Rows from block 2 of the audio encoder of a small encoder-decoder audio transcriber, named by matrix and row number. Rows with one number belong to one neuron. Each number is 128 + 24 x the weight over its row's rms, rounded and kept within 0 to 255. All counts start at 0. After the name is the row's rms in percent of the matrix's.
After each neuron's rows are labels from the 100 clips, of 14848, where the neuron reaches its largest size: "responds to" is what is common among them. Only what is clearly more common there than usual is listed. The data: strings of digits, spoken by a formant synthesiser in many voices. In brackets: how many of the 100.
# u: gMLP up (value half) (encoder.blocks.2.mixer.u.weight, 576x192), inputs 0-31
# v: gMLP up (gate half) (encoder.blocks.2.mixer.v.weight, 576x192), inputs 0-31
# out: gMLP down (encoder.blocks.2.mixer.out.weight, 192x576, transposed), outputs 0-31

u.458 135 [102 169 122 120 132  94 119 133 154 144 137  87 131 107  87 159 121 121  93 155 158 112 115 176 124 138 143 104 139 163 101  91]
v.458 099 [ 86  94 125 141 120 151 139 117 136 119 116 112  98 140 130 129 138 104 159 148 145 114 153 147  95 114 111 131  97 127 156 185]
out.458 142 [123 124 111 102 107 146 116 143 110 157  91 104  96 152  97 169 152 126 167 107 131 100 118 159  93 136 143 124 147 184 155 119]
responds to: "three" (64); "zero" (62); last digit: zero (49); first digit: three (40)

u.375 097 [158 134 131  98 170 159 135 133 101  88 171 131 106 129 160 116 157 149 158 107 139 148 150  79 140 127 120 120 113  86 146 110]
v.375 126 [119 104 201 102 118 163 129 153 102 144 109 128 141 152 130  90 117 112 104 103 153 180 143 112 169  99  90 155 103 143 113 141]
out.375 100 [144 125 161 134 108 169 128 149 156 126 181 167 135  88 168 124 146 136 105 148  69 180 147 113 210 136 126 125 106 143 123 152]
responds to: "nine" (74); first digit: nine (53); white noise (44)

u.502 123 [128 106  99 141 116 105 138 130 161 163 100 133 117 116 104 144  81 155  92 141 140 110 102  99 101 136 165 103 167 119 103 165]
v.502 120 [126 139 129 156  81 201 135  73 155 112 121 138 140 103 151 132 141 132 145 140  96 136 116 123 182 126 159 151 143 150 128  92]
out.502 137 [119 118 120 135 167 111 151 132 138  88 159 122 101 140 114 145  94  84 105 141 113 144 115 111 101 110 123 150 177 145  91 126]
responds to: "eight" (93); number of digits: 5 (45); first digit: eight (37)

u.76 081 [170 117 156 110 126 148 125 110 120 148  77 133 129  83 154 118 103 152 134 144 152 137 150  99 118 131  99 140 128 147 178 109]
v.76 097 [129 119 142  90 121 190 137 103 147 167 154 146 157 119 146 103 147 117 117 139 109 151 160 137 161 175  56 108 137 144 113 110]
out.76 060 [147 111 135 157 133 117 171 136 107 121 182  95 108 158 183 131 163 113 130 147 127 122 188  95 184 154 121 134 104 104 123 180]
responds to: "one" (93); first digit: one (76); last digit: one (59); number of digits: 1 (44)

u.93 063 [119 110 114 147 135 127 121  78 123 139 111  88 130 136  88 177  93 141 115 122 127 146 110 159 111 100 163 170 143 103 158 105]
v.93 108 [184 135 172  93 160 172 143 120  92 106 147 111 111  92 111 136 141 148 127 136 157 152 155 127 132 163  98 139  74 138 165 143]
out.93 063 [128 104 176 129 120  98 140 107 113 122 147 172 142 144 170 118 170 121 124 170  87 165 107 127 121 125  74 142  77 128 123 167]
responds to: "one" (66); "nine" (65); number of digits: 5 (48); first digit: one (36)

u.193 155 [151 162 125 140  98 120 146 135 171 117 126  89 130 108  92 141 111 129 126  98 109 107 123 150 141 118 136 100 136 154 130  84]
v.193 099 [159  82 144 183 139 100 135 134 142 109 157 127 149 105 111 143 121 138 172 119 124 140  99 133 136  90 165 118 119  88 137  94]
out.193 154 [107 140 133 157 129  78 111 131 143 136 113 116 156 158 128  78 133 104 136 154 132 138  68 131 150 109 124 156 130 113 129 130]
responds to: "one" (94); last digit: one (80); first digit: one (52)

u.326 092 [133 152 143 123 138 181  75 166 148 142 151 145 116 120 158  63 140 123 148 112 128 155 114 102 150 127  72 160 157 158 136 109]
v.326 093 [142 123 156 111 144 115 108 105  77 120 173 144 128 126 156 107 112 109 155 100 121 164 102 115 132  99 129 129 120  73 156 120]
out.326 082 [147 136 134 135 128 192 118 134 123 141 172 160 145  89 163 138 182 129 139 121 100 175 162 127 194 135 127 117 140 167 122 149]
responds to: "four" (83); quiet level (60); number of digits: 5 (49); last digit: four (33)

u.95 096 [123 100 134 147 138 166 163  90  97 146 143 143 138  93 170 112 138 138 151 161 131 149 149 119 171  85  88 189 100 137 125 139]
v.95 134 [108 115 171  83 146 144 180 134  96 125 192 159 120 122 192  93 142  87 134 122 149 160 151 118 137  99  85 131 113 139 107 112]
out.95 090 [138 115 156 148 106 141 157 135 168 135 166 155 128  68 132 113 138 156 120 158  78 156 152 123 193 131 106 105 142 147  96 162]
responds to: "five" (67); "four" (65); first digit: four (47); first digit: five (40)

u.485 160 [ 96 124 125 164 164  89 123 146 157  74 111 102 125 146 114 170  98  96  88 153  90 129 104 143 138 118 152 130 128 144  89 125]
v.485 100 [130 132 118 146 130 130 181 136 150 132 132 152 118 143 139 129 103 152 159 143 157  90 151 155 111 169 125 145 103 125 176 153]
out.485 157 [166 128 159 109  82 154  78 174 125 167 100 122 130 133 115 151 109 135 149 100  98 132 109 138 104 151 162 100 145 157 165 117]
responds to: number of digits: 1 (45); last digit: two (43); first digit: two (32); muffled (low-pass) (30)

u.423 085 [159 116 116 146  82 142 101 130  92 126  75 103 134 130 127 120 117 126 135 161 117 139 124  93 136 155  83 147 129  97 162 131]
v.423 089 [124 111 161 121 122 143 169 159 116 137 144 125 114 137 177 125 139 143 119 167 139 136 147 126 130 121 136 119 120 178 150 103]
out.423 067 [ 98  90 129 175 151 159 160  94 138  88 174 142 128 100 170  96 173 128 132 144 110 162 144 143 157 112 117 152 124 117 131 137]
responds to: "nine" (60); last digit: nine (37); last digit: five (26)

u.235 079 [170 125 133 135  80 113 150 143 140 121 128 126  94 113 123 151 117 142 135 110 144 106  93 100 128 128 150 119 104 128 140 142]
v.235 082 [109 122 120 110 111 112 157  97  90  96 168 128  97 147  98 143 142 115  99 146 188  97 168 131 100 109 162 122  81 136 114 102]
out.235 079 [101 103 116 193 140  63 200  73 140 130 108 154 152  93 132 125 112 133 133 153 140 135 116  81 136 106 119 150 151 162 117 108]
responds to: number of digits: 1 (70)

u.306 078 [ 98 123 123 121 123 133 110 143  98 101 115 110 108 130 141 139 180 101 110 105 139 147 138  97 180 157 124 126 137 134 144 129]
v.306 092 [127 156 128  83 124 125 133 127 110 114 188 125  86 153 175 132 143  96 118  92 132 134 144 145 111 109 160 102 115 130 108  95]
out.306 067 [144 183 128 105 108 155 130  49 143 139 140 145 173 131 115 157  96 145 118 108  73 149  69 154 132 144 109 136 112 128 108 132]
responds to: "eight" (63); number of digits: 5 (52); last digit: eight (34); pink noise (30)

u.481 095 [134 145 124 104 157 103 125 148 118 119 136 108 105 159 120 117 126 126 145 137 153 134 136 117 129 121 131 143  89 127 120 125]
v.481 105 [178 127 119 110  87 102 131 138 127 123 128  87 108 158 127 120  73 134 131 148 142 112 155 105 116 114 167 145 120 129 130 128]
out.481 110 [144 154 133  98 127 128 115  87  95 156 130  92 118 170 161 117 144  91 128  83 141 135 162 126 120 136 100 125 156 112 115  94]
responds to: number of digits: 1 (59); pink noise (44); white noise (34)

u.99 112 [141  91 140 155 137 170 124 163 137  82 139 119  88 111 134 114 123 115 159 130  97 125 127 123 147 171 101 142  98 121 159 115]
v.99 091 [147 167 134 101 102 166 123 115 139 185 174 131 123 123 163 109 139 142 142  98 106 166 130 116 134 152  81 107 101 137 115 101]
out.99 080 [164 122  97 125 130 114 123  92 141 128 126 123 132 128  94 101 138 134 139 121 110  81 133 145 109 126 167 132 120 100 119 175]
responds to: number of digits: 5 (60); "four" (55); last digit: four (37)

u.504 087 [142 140 142  99 137 189 100 141 115 157 153 111 106 119 132 150 100 124 124  86 147 122 127 103 132 110  86 136 136 116 169  89]
v.504 094 [103 142 163  97 137 131 133 130 117 131 161 167 128 144 163  86 119 101 125 127 122 131 159 142 136 103 119 142 149 125 122 124]
out.504 078 [127 120 168 151 105 158 138 117 121 162 147 123 146 112 168 124 197 114 134 162 149 150 183 149 200 145 146 117 115 156 117 156]
responds to: "nine" (60); white noise (34); last digit: one (29)

u.28 125 [119 169 121  99  85 137 138 123 143 172 169 169 143 105 126 104 150 139 122 111 137 137 123 138 156 183  72  92 146 151 133 102]
v.28 113 [109  87 130 160 137 121 150 177 155 134 131 142 132 153 180  88 158 125 111 167 115 126 119 126 114  83 129 133 111 151 162 112]
out.28 143 [131 113 155 138  97 149 121 143 145 107 132 162  99 113 131 112 138 156 135 114 101 136 140  95 162 107  93 105 126 112 152 101]
responds to: "three" (74); voice: child-like voice (63); last digit: three (33); first digit: three (27)

u.16 087 [181  89 136 113 108 135 120 134 126 162 119 138 147 103 150  97 134 111 118 146 136 144 134 108 151 104  89 166 110 140 167 131]
v.16 102 [154 103 149 138 130 125 128 115 102 143 135 125 108  84 134 105 174 129 152 156 105 148 153 110 125 154  83 136  97 138 163 119]
out.16 091 [141  99 163 146 144 158 137 132 130 126 180 136 118  98 185 127 166 103 132 155  94 181 178 119 190 134  99 141 117 147 134 153]
responds to: reverberation (64); number of digits: 5 (58); voice: child-like voice (56)

u.264 131 [111 119 113 171 144 125 137 127 181 152 101 151 174 102 104 151  94 148 110 121  94 150  82 137 150 113 127 145 147 138 101 133]
v.264 108 [157 139 106 131 140 142 113 132 142 137 123  95 104 168 134 146 118 130  98 160 123  95 154 132 117 176 137 115 105 158 142 144]
out.264 141 [115  99 139 163  83 138  98 130 151 125 129 136 106 165 161 147 148 151 114 167 106  95 142 120 143 167 133 110 105 122 134 149]
responds to: quiet level (87); "seven" (72); voice: deep voice (62); last digit: seven (45)

u.46 097 [155 118 144 104 134 176  99 168 104 134 146 130 120 130 171 120 129 122 144 133 137 153 123 107 123 127 122 121 126 124 164 120]
v.46 101 [133 144 135 115 119 164 152 125 113 142 142 165 108 102 191 134 159 136 134 161 180 140 121 158 124 135 105 103 128 157 128 132]
out.46 101 [144 121 159 136 100 170 127 141 136 130 162 151 135  93 156 110 169 129 120 146  84 173 167 114 217 142 122 131 105 148 113 151]
responds to: "one" (58); white noise (46); first digit: one (31); last digit: one (29)

u.313 153 [130 141  96 120 132 103  85 146 144 178 107 108 147 152 111 150 110 154 108 107 116  85 150 134 102 152 130 110 155 102 140 139]
v.313 108 [ 99  56 124 140 166 108 144 156 121 106 139 129 124 122 143 150 118 138 120 134 106 142  97 107 124 103 167 112 126 117 113 149]
out.313 149 [115 105 116 130 170  91 131 151 119 115 127 109 100 145 151  99 142 128 147 118 126 133 109  92  95  98 122 161 136 150 152 112]
responds to: "nine" (60); first digit: nine (29); last digit: eight (27)

u.184 139 [129 126 138 117 122 140 133 144 111 129 114  94  73 110 109 154 171 140 126 144 185 102 139 130 112 184 139 128 122 173 132 124]
v.184 105 [103 149 149 107 184 119  71 138 114  92 110 120  85 164 141 176 155  83  85 123 114 129 145 147 127 171 154 109 124 140 159 123]
out.184 159 [ 60 154 116 126 146 119 109 139 134 158 169 109 105 138 173 127 134 142  87 134 101 142  95 114 135 138  95 113  60 130 118 128]
responds to: "one" (98); last digit: one (68); reverberation (65); first digit: one (46)

u.182 097 [146 117 148 112 104 153  95 145 130 149 127 126 126 106 159  82 125 119 154 172 149 148 118 121 148 151  91 149 106 166 157 142]
v.182 088 [134 137 165 115  81 110 168 101 129 117 158 162 114  82 170 105 134 110 146 120 154 168 127 131 125 100  94  96 117 149 148 104]
out.182 103 [136 104 166 143 116 165 146 135 131 129 167 159 137 105 176 118 172 112 131 150 106 182 173 112 204 136 104 132 111 140 130 165]
responds to: reverberation (64); number of digits: 5 (57); "four" (56); "six" (54)

u.168 100 [130  90 167  70 121 169 133 138 140 120 170 134 118 122 143  90 141 139 153 135 146 153 139 131 136  93 108 168 120 143 141 119]
v.168 091 [139  93 195  99 106 149 171 128  91 132 154 140 109 132 151 114 130 140 115 117 152 133 135 111 136 129  94 154  77 128 147 111]
out.168 099 [141 132 162 117 120 168 155 124 115 118 169 170 131  92 135 129 155 136 124 138 110 161 180 122 219 140 120 111 115 135 103 158]
responds to: reverberation (64); "four" (59); number of digits: 5 (52); last digit: four (25)

u.146 090 [154  93 151 104 148 155 114 152 121 127 141 152 102 122 170 116 136 133 152 141 147 160 142 125 129 157  88 151 125 139 156 116]
v.146 093 [149  90 207  92 172 124 152 115 105 100 127  96 124 114 107 121  97 129 119 111 123 131 157 103 154 146 128 128 110 124 132 133]
out.146 095 [132 103 154 142 109 182 134 133 144 127 174 172 140  93 172 102 159 112 138 138  85 175 170 118 193 122 106 145 118 132 135 140]
responds to: number of digits: 5 (55); voice: child-like voice (55); "six" (52); last digit: four (33)

u.349 124 [ 92  64 110 130 144 111 159 140 141 123 101 128 135 133 114  91 111 138 146 153 154  96 102 148  96  95 149 145 138 126 122 172]
v.349 098 [121 196 116 142 123 136 120  84 157  84 122 127 147 150 154  98 118 124 166 159 110 116 129 161 113 130 112 164 138 149 142 126]
out.349 142 [122 145 160 122 139 157 127 162  99  82 163 124  84 174 146 151 104 123 101 112 142 125 140  94 129 134 110  85 135  67 119 143]
responds to: "eight" (96); first digit: eight (46); last digit: eight (37)

u.524 098 [153 105 145 150 147 164 161 108 109 149 166 105 101 110 149 120 132 109 138 130 120 151 149  95 158 108 109 149 107 125 122 130]
v.524 090 [117 131 153 128 120 162 148 115 157 112 178 164 122 111 183 103 120 144 127 121 121 158 146  94 142 103 118 127 113 148 131 114]
out.524 066 [155 132 155 168  72 144 172 106 170 127 129 140 145  83 124 129 138 160 136 163  90 129 165 138 177 140 146 112 180 124 110 174]
responds to: "four" (60); number of digits: 5 (57); last digit: four (42); last digit: zero (28)

u.281 142 [143 154 114 107 106 129  89 129 132 180  92 135 143 111 104 126  75 147 151  94 118 131 106  98 133 151 124 103 173 109 105 114]
v.281 096 [ 97 106 110 130 138 117 177 117 135 117 105 131 144 152 134  80 144 139 150 162 125 108 109 137 113  65 124 144 140 149 143 126]
out.281 148 [131 136 128 120 119 136  90 152 123  79 150 132  77 165 139 117 138 126 130 107 132 135 147 101 102 115 103 123 169 108 138 116]
responds to: "eight" (100); first digit: eight (73); last digit: eight (57)

u.282 094 [126 122 121 138 110 150 123 161 143 149  55 139 140 117 110 107  94 122 126 128 105 106 120  99 136 122 151 144 152 148 137 114]
v.282 128 [ 83 132  95 108 116  90 150 106 134 171 122 149 142 123 139 118 160 122  95 150 160 128 133 150 132 144 153 108 160 157  93 129]
out.282 118 [149 117 144 122 146 134 145 135 148 136 166 164 111  89 144  93 154 147 136  90  91 169 107 121 162 131  84 141 150 129 134 156]
responds to: quiet level (82); number of digits: 5 (48); muffled (low-pass) (34); white noise (29)

u.105 108 [124 109 131 142  94 152 141 123 127 146 146 127 116 117 140  97 131  79 134 120 127 147 124 117 168 102 113 148 138 146 133  84]
v.105 085 [157  81 173 137 121 141 123 152 151 167 133 149 107 115 152 111 113 132  99 135 149 165 109 101 137 132 127 142 127 160 124 137]
out.105 086 [141 115 142 139  51 128 121 117 118 135  98 127 147 126  94 119 147 143 154 150 112 130 137 149 150 116 140  99 183  95 114 145]
responds to: "four" (94); quiet level (61); number of digits: 5 (56); voice: deep voice (50)

u.149 100 [124  96 122 161 138 164 138 112 137 118 135 132 128 123 137 139 109 104 131 153 138 132 114 137 110 109 151 185 129 133 110 139]
v.149 112 [163 163 112 101 149 133 149 135 110  90 175 151 106 151 129 131 112 118  92 117 183 110 132 113 130 150 152  91  79 138 113 140]
out.149 114 [145 126 119 147 148 138 133  95 126  97 132 145  96  93 141 156  97 152 110 140 107 117 168  89 124 167 114  98 115 117 134 124]
responds to: number of digits: 1 (46); first digit: three (40); last digit: two (25)

u.387 110 [127 133 115 107 153 198  99 166 106 124 119 108  68 150 120 129 167 108 111 109 101 127 130 110 131 165 121 137 114 155 131 149]
v.387 104 [127  89 140 146 102 123 161  98 152 181 140 168 134  81 148 114 128 151 142 139 114 123 143 101 150 141  63 115 139 118 159 131]
out.387 105 [117 163 134 109  97 109 146 126 146  97 180 161 155 122 109 120  94 151 115 147  88 142 119 140 134 115 139 107 129  79 117 117]
responds to: "zero" (77); "six" (57); number of digits: 5 (56); first digit: zero (37)

u.560 118 [131 111 147 114 164 171 124 129  95  93 156 118  85 130 128 155 190 127 106 116 129 142 153 130 148 166 135 123  87 144 147 139]
v.560 098 [134 105 140 121 126 161 166  88 133 161 159 166 142 122 171  94 153 124 124 161 149 129 159 115 136 108  96 120 124 143 125 125]
out.560 095 [119 162 140  99 109  96 146 126 141 138 162 177 182 109 102 119  83 129  98 131  72 149  97 157 148 104 144 110 115 103 112 132]
responds to: "nine" (88); "six" (55); number of digits: 5 (44); last digit: nine (43)

u.499 089 [114 116 131 113  91 156 134 160 117 157 155 147  76 132 157 123 154 125 148 127 111 128 104  98 121 140 127  71  92 148 145 147]
v.499 097 [140  95 205 108 132 132 160 132  81 147 157 113  98 123 124 142 122 115 120 128 142 151 147 124 124 101 120 145  95 149 128 152]
out.499 064 [ 96 120 101 128 154 128 152  99 123 135 146 112 129 153 140 147  97 106  98 145  83 132 106 126 116 107 166 143 150 149  78 128]
responds to: "six" (58); clipping (30); last digit: six (29)

u.47 101 [165  97 147 100 126 141 112 158 103 155 148 151 122 116 156  98 119 134 122 148 161 165 108 129 129 136  96 151 130 144 150 127]
v.47 095 [143 132 185  98 100 153 173  89 139 122 152 148 123  68 138 110 143 133 134 123 126 154 135 102 168 145  76 110 127 145 140 126]
out.47 114 [141 102 164 139 112 167 141 136 133 122 167 168 131  90 170 104 168 126 129 150  97 182 166 108 212 134  91 131 106 141 141 155]
responds to: reverberation (65); number of digits: 5 (60); "four" (57); "six" (53)

u.48 111 [112  86 144 136 156 153 153 109 107 121 143 119 123 151 159 141 119  92 124 159 176 126 172 127 117 132 136 148  78 109 138 150]
v.48 111 [ 82 137 173 119 138 152 169 125 113 137 153 140 139 134 195 127 161 116 108 134 127 150 156 137 137  81 115 126 120 175 100 131]
out.48 107 [111 121 161 121 153 145 127 170 178 102 172 159 134  99 105 108  96 122 113 156  92 187 115 109 166 113 147 136 152 156 106 132]
responds to: "three" (71); last digit: three (41); first digit: five (25)

u.39 076 [177 122 139 114 133 147 112 156  88 112 102 146  67 158 140 143 142 120 125 134 124 142 169 106 116 160  90 143 102  78 123 164]
v.39 104 [112 111 184  94 131 134 174 112 130 109 174 175 115 143 183 107 125  93 138 139 121 139 146 119 126  99  98 124 129 140 129 110]
out.39 055 [122 101 105 132 148 178 138 140 115 131 180 147 125 118 129 133 157 156 125 148 112 188 121 120 168 109 145 148 116 177 127 133]
responds to: "four" (69); number of digits: 5 (56); last digit: four (29)

u.185 105 [146  79 163 131 131 157 109 136 105 101 157 132 114 122 173 125 166 136 126 133 124 136 146  96 150 155 149 127  62 117 161 149]
v.185 122 [190  60 181 114 130 143 188 135 121 168 122 133 111 128 123 101 113 110 128 120 133 157 155  97 128 112  93 135  95 120 124 160]
out.185 070 [119 147 121 121 114 101 136 120 145  96 143 137 149 107 115 104 105 131  75 135  82 148 105 135 161 112 139 110 138 126  63 144]
responds to: "nine" (87); first digit: nine (54); last digit: nine (38); clipping (30)

u.188 108 [151  71 187 151 148 132 114 168 111 101 102 152 126 115 184 119 150 115 122 131  93 162 127  69 149 179 123 130  69 124 120 155]
v.188 083 [153 116 207  74 171 147 120 122  99 149 161 139 108 100 166 115 141 102 123  89 123 139 140  93 131 145 124 108  95 148 160 135]
out.188 099 [133 170  96 150 117 114 168 121 179 118 158 154 168  87 102 126 150 161 117 151 108 128 118 140 144 139  95 130 139 168 113 142]
responds to: "nine" (87); last digit: nine (49); first digit: nine (37)

u.529 115 [102 148 100 110 128 141  97 107 151 160  76 111  83 136 140 144 155 110 115 124 143  98 131 147 108 155 117 157 138 169 140 147]
v.529 105 [115 159 110 152 106 129 117 129 159 144 122 129 117 146 168 119 122 118  94 130 132 124 159 122 108 142 134 143 107 151 152 127]
out.529 139 [103 162 182 143  94 120 147  99 131 168 164 133 154 124 178 159 144 133 104 152 119 121 107 154 158 169 117  61  85 107 123 133]
responds to: reverberation (70); "two" (59); quiet level (59); muffled (low-pass) (38)

u.418 100 [121 145 113 118 142 121  75  97 106 142 109 130 117 128 129 132 141 130 151 129 148  91 128 152 115  98 148 141 141 140 150 152]
v.418 125 [134 126 154 141 115 134 151 103 125  92 162 137 133 139 152 115 114  91 125 122 131 156 131 115 159  92 135 164  99  99 109 114]
out.418 114 [126 153 149 117 102 137 136 117 132 114 168 117 127 126 128 187  79 129 108 132 154 135 105 165 131 130 133 108 142 159  82  95]
responds to: quiet level (76); reverberation (75); first digit: seven (32)

u.378 100 [154 125 151 107 141 152 112 131 117 172 150 135  86 120 173 103 149 125 143 137 140 167 146 121 157 105 100 121 120 128 169 105]
v.378 094 [149  94 179 107 159 148 138 115 126 115 137 117 106  92 128 154 117 127 116 110 150 142 109  90 154 115 120 102  98 118 130 148]
out.378 099 [137 115 156 142  93 174 143 133 144 128 164 171 147  89 167 104 168 131 133 150  89 176 148 113 211 127 102 141 116 152 125 155]
responds to: reverberation (63); number of digits: 5 (57); "six" (53); last digit: four (29)

u.573 072 [166 124 105 143 127 145  87 129  90 161 115  92 108 156 130 156 143 114 137 125 113 118 180 149 135 131 143 154 135 106 142 143]
v.573 101 [177 107 147  95  88 164 169 101 115 139 163 167  80 114 147 121 148 167 127 156 160 157 150 115 114 113  72 108 116 143 136 119]
out.573 057 [115 117  96 155 135 159 135  94 114 136 166 146 138  99 147 153 174 147 152 122  75 127 147 154 112 117  99 139 124 147 175 104]
responds to: "seven" (59); "six" (57); number of digits: 5 (56); last digit: seven (29)

u.73 063 [107 152 146 162 196 124 148 100 133 182 105 110 145 131  93 148  58 128 104 170 160 141 137 149 125 164 122 174  98 111 128  85]
v.73 094 [145 147 139  88 143 179 151 109 125 128 153 171 121  98 160 121 133 131 127 102 100 170 141 136 156 136  68 134 138 146 133 108]
out.73 056 [134 100 163 139 136 150 124 108 155 117 161 151 143 104 142 111 172 115 140 165  66 146 190 136 129 123  67 131  82 171 117 131]
responds to: number of digits: 5 (50)

u.490 100 [151  91 138 176 110 133 164 113 131  87 130 112 148 127 144 119 122 158 166 136 152 129 107  97 137  74 117 162 130  97 124 133]
v.490 115 [152 128 148  96 142 100 155 153  88  84 127 114 128 150 125 105  96 124 113 106 152 131 167 107 123 112 163 163 103 124  93 137]
out.490 114 [ 83 167 103 144 154  57 159  97 160 110 126 148 160  90 130 136 107 132 100 148 119 130  78 112 117 131  99 112 108 145 106 127]
responds to: number of digits: 1 (67); last digit: eight (27); clipping (25)

u.542 079 [142 135 118 107 150 159  83 109  78 188 124 134 148 145 154 111 147  95 135 132 175 131 155 154 128 114 131 138  85 136 140 119]
v.542 098 [141 130 137 106 108 121 163 112 139 145 157 136 144 127 172 137 148 130 153 159 175 134 139 138 101 153  77 116 120 124 154  98]
out.542 076 [117  81 142 161 126 146 146 133 131 134 173 127 113  97 175 142 184 132 123 145 119 130 142 131 165 147 134 120 113 123 143 183]
responds to: "three" (76); last digit: three (39); first digit: three (29)

u.64 112 [ 98  75 128 145 119 133 152 172 149 133 105  90  99 127 112 129 140 129 103 147 134 116 109 123 113 123 130 172 103 150 121 174]
v.64 125 [130 139 116  79 115 139 123 167 103  99 210 121  94 132 151 123 167 121  95  99 152 114 147 105 142 161 163  74  68 136 136  94]
out.64 114 [153 153 123 159 138 117 131 129 145 151 139 172 149 119 149 139  70 129 139 111 122 134 108 113 118 141 128 128 116 105 149 108]
responds to: "three" (70); last digit: three (47); first digit: three (46)

u.1 107 [121 130 108 130 118  82 134 142 138 139  97 131 117 113  77 140  98 163  95 139 149 111 102 132 100 158 156  89 146 145 122 123]
v.1 109 [118 148 132 154 167 147  86 133 117 114 132 122 152 116 133 163 179  82 108 116 110 132 116 142 147 133 151 123 101 172 124 115]
out.1 122 [103 153 117 134 169  89 117 158 114 115 132 119 149 165 133 128 133  85 101 105 103 153  97 105 131  92 129 135 140 126 103  89]
responds to: "one" (57); number of digits: 1 (42); last digit: one (40); first digit: one (34)

u.262 110 [158  97 171 114 142 161 123 170 121  94 176 116 100  83 129 145 119 143 151 153 141 142 117 125 159 111 116 110  88 113 176 154]
v.262 083 [116 127 107 114 104 161 161 165 145 118 164 157 126 127 138 130 160 125 106 146 135 127 108 149 153 121 157 137 103 146 124 162]
out.262 097 [164 113  95 165 127 114 128 101 171 169 132 136 150 155 123  99 100 170 154 130 139  90 104 131  91 118 153 133 148 101 151 150]
responds to: "zero" (55); clipping (39); last digit: zero (26); last digit: four (25)

u.291 098 [180 132 116 146 104 109 110  76 122 127 121 118 182 157 129 115 148 134 166 141 172 112 144 122 129 120 108 169 110  96 133 108]
v.291 116 [131 137 132 119  98 124 150  86 171 177 128 203 154  86 144 146 142 144 125 145 119 120 120 111 132 158  70 111 157 129 143 114]
out.291 116 [120 117 109 137 136 124 133 155 153 123 152 134 114  91 163 122 166 166 120 120  80 132 149 102 134 141  92  90 150 121 137 161]
responds to: "six" (79); last digit: six (49); last digit: seven (27); first digit: six (25)

u.322 119 [190  96 123  98 155 124 122 165  98 120 132 111  78 175 139 114 122 155 124 118 141 102 148 130  85 123 118 109 105 100 126 158]
v.322 135 [166 115 123 110 151 150 162 115 126 136 132 125 106 133  92 117  86 149 106 151 122 128 151 106 158 143 131 127 111 145 100 118]
out.322 132 [112 121  92 130 133 114 148 110 127 137 135  98 131 126 122 165  80 136 118 139 144  99 120 139  69 108 146 136 209 159 112 109]
responds to: number of digits: 1 (54); mains hum (44); first digit: four (31); last digit: four (30)

u.69 115 [135 136 110 129 125 164 149 147 145 107 162 145 128 139 154 116 137 103 136  99 106 164 126 110 175  99 112 151 113 161  99  96]
v.69 107 [110 109 135 105 140 162 176 118 134 149 160 168 115  84 154 124 136 132 121 131 120 153  98 127 135 146 125 114 124 168 123 132]
out.69 112 [108 128 109 135 173  95 157 141 129 122 123 101 146 132 116  95 141  94 133 147 138 123 141 136 111  74 100 142 180 133 120 126]
responds to: "five" (86); number of digits: 5 (69); last digit: five (32)

u.213 097 [161 113 133 120 104 150 110 164 151 155 147 124 107 121 171  95 155 139 141 151 168 174 126 121 119 142  85 129 124 151 178 122]
v.213 095 [129 117 183 111  97 148 148 133 128 123 155 158 140 107 155  92 164 102 122 183 139 159 118 130 156 173  89 123 117 145 165 104]
out.213 129 [136 108 171 143 115 172 134 141 138 120 175 159 134  90 173 115 172 123 126 150  92 183 165 108 211 134  91 131 101 139 130 146]
responds to: number of digits: 5 (61); "four" (59); voice: child-like voice (53); "six" (51)

u.174 090 [186 131 134 106 126 167 125 130  93 115 149 131 114  92 138 118 142 121 140 127 150 148 153 111 121 143 114 129 117 139 158 116]
v.174 083 [130 136 111 109 131 155 131 137  87 135 144 140  76 101 138 121 144 125 135 141 140 138 146 127 157 137 147 134 109 122 147 123]
out.174 072 [172  93 198 145  95 136 159 135 133 147 150 143 120 111 137 144 168 117 154 165 137 165 156 156 185 148 129 116 117 159 145 179]
responds to: "one" (89); last digit: one (44); white noise (32); first digit: one (26)

u.544 106 [184 135 114 168  82 152 161 146 128  93  93 108 156 119 124 128 126 131 129 135 128 146 124 151 144  93 114 213 112  83 137 136]
v.544 105 [164 139 129 115 147 134 143 148 107 102 147 124 108 161 122 126 113 139  94 140 173 118 133  98 127 125 143 123 115 106  93 135]
out.544 121 [ 78 138 111 146 164  87 132  92 163 108 133 155 151 105 128 126  85 160  95 163 152 114 102 113 103 138 104 125  82 104 118 122]
responds to: number of digits: 1 (42)

u.173 110 [156 117 128 165 154  91  91 122 121 106 139  94 120 135 126 130 155 116 128 139 161 123 128 174  95 134 168 144 137  85 124 149]
v.173 111 [143 129 100 114 122 103 193  72 130 148 133 120 149  73 105 150 133 149 109 145 138 129 137 158 132 181 161 119 137 138 112 112]
out.173 127 [134 105 117 118 164  69 150 147 180 120 136 162 126 120  98  83 112 132 116 111  94 162 108 122 120 114 119 139 141 133 101 172]
responds to: "seven" (61); last digit: seven (30)